config.toml
model = "rotation predictor"
dataset = "simulated grey scan slices of phantoms with and without marks"
train_examples = 61250
image_size = 32
crop_scale_min = 0.8
horizontal_flip = false
arch = "resnet"
norm = "groupnorm"
activation = "hardswish"
weight_standardization = true
depths = [3, 4, 5, 3]
kernel_size = 3
stem = "deep"
avg_pool_shortcut = true
widths = [80, 112, 176, 256]
init = "torch_default"
residual_init = "none"
optimizer = "nadamw"
lr = 0.002
beta1 = 0.9
beta2 = 0.999
eps = 1e-06
grad_clip = 1.0
steps = 19600
batch_size = 64
epochs = 20.5
lr_schedule = "cosine"
final_lr_fraction = 0.05
warmup_steps = 1960
weight_decay = 0.3
Rows from block 6 of a small rotation predictor, named by matrix and row number. Rows with one number belong to one channel. Each number is 128 + 24 x the weight over its row's rms, rounded and kept within 0 to 255. All counts start at 0. Numbers have three digits each.
After each channel's rows are labels from the 100 images, of 14976, where the channel reaches its highest value: "peak on" is the class under the peak. Only what is clearly more common there than usual is listed. The data: simulated grey scan slices of phantoms with and without marks.
# convs0: first 3x3 conv (model.blocks.6.convs.0.weight, 112x112x3x3, standardized in use, each kernel summed), inputs 0-111
# convs1: second 3x3 conv (model.blocks.6.convs.1.weight, 112x112x3x3, standardized in use, transposed, each kernel summed), outputs 0-111

convs0.30:072091104109116082060111130102079124099108120169116118117138180127147123148127154123130099143151134124117198113095135135129117158113134127110173113125152100113125160129121137126126095112149098124079113142125130137109132137119074120117093108094139136143130106094114124128100110102132133111089145135123133077169108124120083149116150138141
convs1.30:104157154156147157103152113157156120156152108082102152123123085153095145138130120149105148097098123110153094159093108121113143086153093097113090126129095113094109101113120114090115096123123137103103157122104113132118100088133104138097116151089112124132153144101159111092133099085122091160119091119158104104095120097117094118156124120121
peak on: soft tissue

convs0.104:129116121071149129148112105112142095133139091107110143129128114104122092118159126065111112104114114095140123117187127162100126116163108127103110080083112104117158129146127111139115132157152161110172143148103115148124130099106170147093168127130147149107103145109140137138144164108160131147174110151160139143117126114088177118149149155152
convs1.104:137101116115114110137120185109103180104115164172155113116126175092160105135137119126168129161157151166112163097164138139147127170105157147152172171140163125153157147147159140159150156122131130152156129131145159094116151150142161124140138125150142135138110123139133122150136159149135151116135164142103151166164143171125165131102151142139
peak on: soft tissue

convs0.7:144125115106157128164138113125139096131134130121108123152121132077110113123145111084091098114105095095135154129177133142100112124141114136108135085087119119131126109140156049150103131157167169109171133186113093162156118113092165135109156147168149127122096133134127107137129148110111130134161104136160110145132132117110175096130125153134
convs1.7:131099113115101105133109186109101184103114159179154107120130184129162107116136134135161127172157157172122171090137142144162147170110160154148174164155170125153155148150157145159156155118133123149135135122151155114131158152147145123142135130152130134122108122142140130147126145150137145125121166143112152158166145166141144131139141146143
peak on: soft tissue

convs0.109:077119127121125108070114124113093117119114125177134133118138188127150125162122152124141122148148130119121208123093132129131120160111130130111185110116151098115120161124110138120119096099147102123076109142116127132113128139108063117115100121092136129139127110092113123124104106102127130108085140133126132068174096124123082147115147134137
convs1.109:107159163163156159104154112163156117159154099088094158116120091159099147137132119148101154107097126114156099151089110123109148089155092100117095132126104112095107100112112119093115094116123132102101152120106115136118101088128095127099112148093113120124147143102160114093131100089123093161108093121147106099097112098115090117146123124120
peak on: soft tissue

convs0.27:104113122105147128115150124121133105120131113082140141164123089141098124121138137109127130100100139112138121143174132138089161105171105147117116104114081095101133135137121131125123086154156172140154153168097112149146123119120159146099165164120169146136168145104163167124171149109151118144156086143175150134099142097125159157161155152152
convs1.27:124099102107110108130109170112104167102112155164150124118150169099157092128143129109159125157152161166115158090165146159158099157100142133147163155140135110150162154163165163154157147133138137155173109136124160141119154144158166142121144122147141146146094129120107131152134153139143156119161152147108148167165139156112163138101147139146
peak on: lung or cavity

convs0.77:128084103082134104133137113123127101098125085078120130180133092132111105091147142085108106103112136102122127115166140142099156106150109148119096088120091122125109135135131133127125108160151161158160140174119109161159113128117159154126184136147153151146144146133145158128164139124149126131151102125177136145101156104145164136173144152154
convs1.77:140111123112100114144108166118108167109116158174154131118150177110156097126142115115165135169154157166106164094154154155160126168099155154155169161149145135155152148164161155157153155122137137155150129138140153138138158152150155139140143120153142142124087129149110140149135147151144151123146161146099148165174133167138159140119144143148
peak on: lung or cavity; organ

convs0.58:084117127155149113090145155125104156119129151075128139144142089155090152112124130156124123107107160153139133154139122123123161101145099103148106141157084071081126125118169133114153071153121120111132136142092150134138109092156153122075127126092119123123154130085143135117126130078121114132125095118157129149086165073128141112145124138126
convs1.58:128100095083102107136105113113108107103103121130137129111100137082137077118143111056130116125144118115097144068140156152104082142128146158103142101083106119138150148156112127153086130102161150151143116148118106157119157149096118153131156135151164156128090139131104155136144141142155143127163133157127148119138077133115136148106157156159
peak on: organ

convs0.105:118108121092146118128124137114108127109141113088141153134129097105103099139145129081123111086109137113151142122185130155095118088135114128113104086101075098129136114136167086141156123181166148137160134192114103134130117124129167120095157146110168144115137143101134136130167161107146119148152091121168132149108166105112168118131132138135
convs1.105:141117126118112122144112170126108162111111150165148140103119170096147086138156114090152140136147143151112154112144160158145123155092145146146160144120125098155154147161156127156137148126152160172159118170129134127095151150133149152126164120149172159164084141121105123137161142150160140120151147153100149153163126155104152149078164143159
peak on: air

convs0.94:084116125154154115093149158115109153121133152082126128151144089155109151114125114153128118116104160151136116151157123128113167101148091097148101144156094069090124114120156144106143083153125123118151148137098159146143111087151166136072134128079128133121152128078142133128130140083129121131142096124158137153095159095134160132165127133137
convs1.94:133102113085099115133098129112105129106112138151150125095111161083150072139137113064153128145154125130116159062156151149141071159120145147117156123093132114145165152158131150152111150100151133148159118139118117134105161147111138150128144136149143144122064136131119139146133156146147152133169153155119153139158104159106151141112149146150
peak on: organ; bone

convs0.22:137134139118147146141149102139160083146134121080140140158118081129105120119116113109130142099094126099120126137193120113085148109155095154115123104105086114114120130121108121105106114146145176143165118146101099137134112113106174141116168158144162130138148144124155162151165166127126145132173086137159139141090124109128176168143156149157
convs1.22:103100094123117094105117166106102170101111162151154106119178150136158136126132149152164112163154168170113151126180134140166146163108139124142154160156148114136168157144165169146152137129126109137166117116134179130135150134166173123115124105133129130143133115115118119162116172125134163115155156138112149167151138151128175132144126141130
peak on: bone

convs0.45:155111126095155129163139105122143097111135099100124136176120103117113113108133117090084124112104113103115110123178132151087130122124108145082113083093122136120106118131128100135108133155156185125166132167122093168154106110109178143125197141159160150131119160142132138140165143128125134145155108129151122161106131113133168131147127162161
convs1.45:131094110114098097133102170106101173094111159169152105134142172110158114120129138136160121175158159172115161119153140141157141170106156146145168165167172133155155153148164156157164156138128120143139113126150169115139156157161148135142133116150126132126129123145135136155121150149133153110136166138118146154164156167145157131136135147136
peak on: lung or cavity

convs0.83:125081094085148105124154100108121092095134095096102105154128106136118106078157143091090098118127121094120113109166146155116154126163127140116098096110113124117139144149123146137116112149159161139149149174129105164150130124114165153128161137131166165139153141131157152132155148123163130134153118149173149154120150117125156148172157164166
convs1.83:147105108116089109154100157109108164103115169172161117146141169108159128122126121144174124151157157164102158135166133133144132165102151151143170161152150150168144149145165130155151168141126128147155112130140155106158151160157164127142141113153127124111116119150108137155122151157123153106146159132115141162172150174153171129112126139127
peak on: lung or cavity

convs0.49:084102109117112090073110122117091116110112113172115119116130186122140120150135148125119103139149125119125215108093149139125116155130134132117176116119150094121134158139105133126116099095147102125082112135114132135109139131107068128108104107094133146142117105088120136124111114103142131120093144149126141069173095120117087149117150139142
convs1.49:113168164161161167108161107161168110168164092102082148118117101145099140146123122131095149113097115108155107138095105110115132103150094100125102131116114119093104104104100121094116097118119123094106134117114111130115094093110092116109097153087111109126132132115141115089124095095114090143102097113131098091096112093112094112129118115116
peak on: soft tissue; bone

convs0.23:077109123114144121090146125111116104114120120103139138156129112159117132133139139119150124120125145120127141144160132146094161131165109144133140122117106073096120150137106152114115077128168161134147157166091131142144124122110132149092153157100178155143158147078166166127155136101157123135146105156176161109122119107118152185162167149159
convs1.23:101109111119121118112111185111101180113121162164156131097148167131160124133142119141174129143160169174107168114155127162128103148113124104154170163139124098133144142137177184141161141124151136147162146141100178159120150130167153144103140119138146141136113131102122116146136147127147150138155153138120145163170127157110159132141144140150
peak on: air

convs0.37:125123134085147142134139104118149082127137113089137139175118091125108112105147139095111134124116122101127122133186139142089135129149118168112103094099118116108132139134096116136093116140153177140158130149109111152150123121100157145113179170139165153145139149127148159142167158111145140144167116155167151127093115106120167174145164164163
convs1.37:126105109119116106131108172106100174105109165166154110132158166116160139142131145152166114177160154170113159147160140141163138172120150139152163166149170117150161159153169149156165153147139119140153139131133167124125161148155158139132132119147126137144140114127137127154117156140133154114146165143114150161163157169135163133120143145149
peak on: lung or cavity

convs0.3:087105113112120095071109122118092117110110112177119121109127191124143116153128148121119109142150124117127214110095140135129114158134132126116180115117153088125131155133108128123120106100147103128087106136112129137105134133106069123106103118089131138140114112081122129122111109109134128118096145144128135070179098125108088147113147141142
convs1.3:117165170165166167109164107161160111163160095106093161115109105151102142144122117134101160110098112109158101144094100116114137095152093098117106125112111118099100097099103122096115102118114124100105141115114109132112095097109090117108102153094108109113136140112145112096126100099113097150103097109141098091104110100110095111132117116111
peak on: soft tissue

convs0.88:144092100078130105141122086106124086098131078123107111145119132113136097107156150081105103125140101092117134094127168159123119140142162165109121093100141167150142160159104132171113126120150157156118127161155104152170153156095112154175174131170149158146111132166126149129130129158150131123120139153139145107147123131131121131152140154147
convs1.88:159114104102102109161101116103123106109106131125126092171115124099128114093102129099117085106138102113108110113112125103092114137120161160111110099115155191148108128122116080155109137142102102127094111103160099080158133157106129106184129096160116114118117091173113159145098109156107138093111144113138117121124138128162119102123089110113
peak on: bone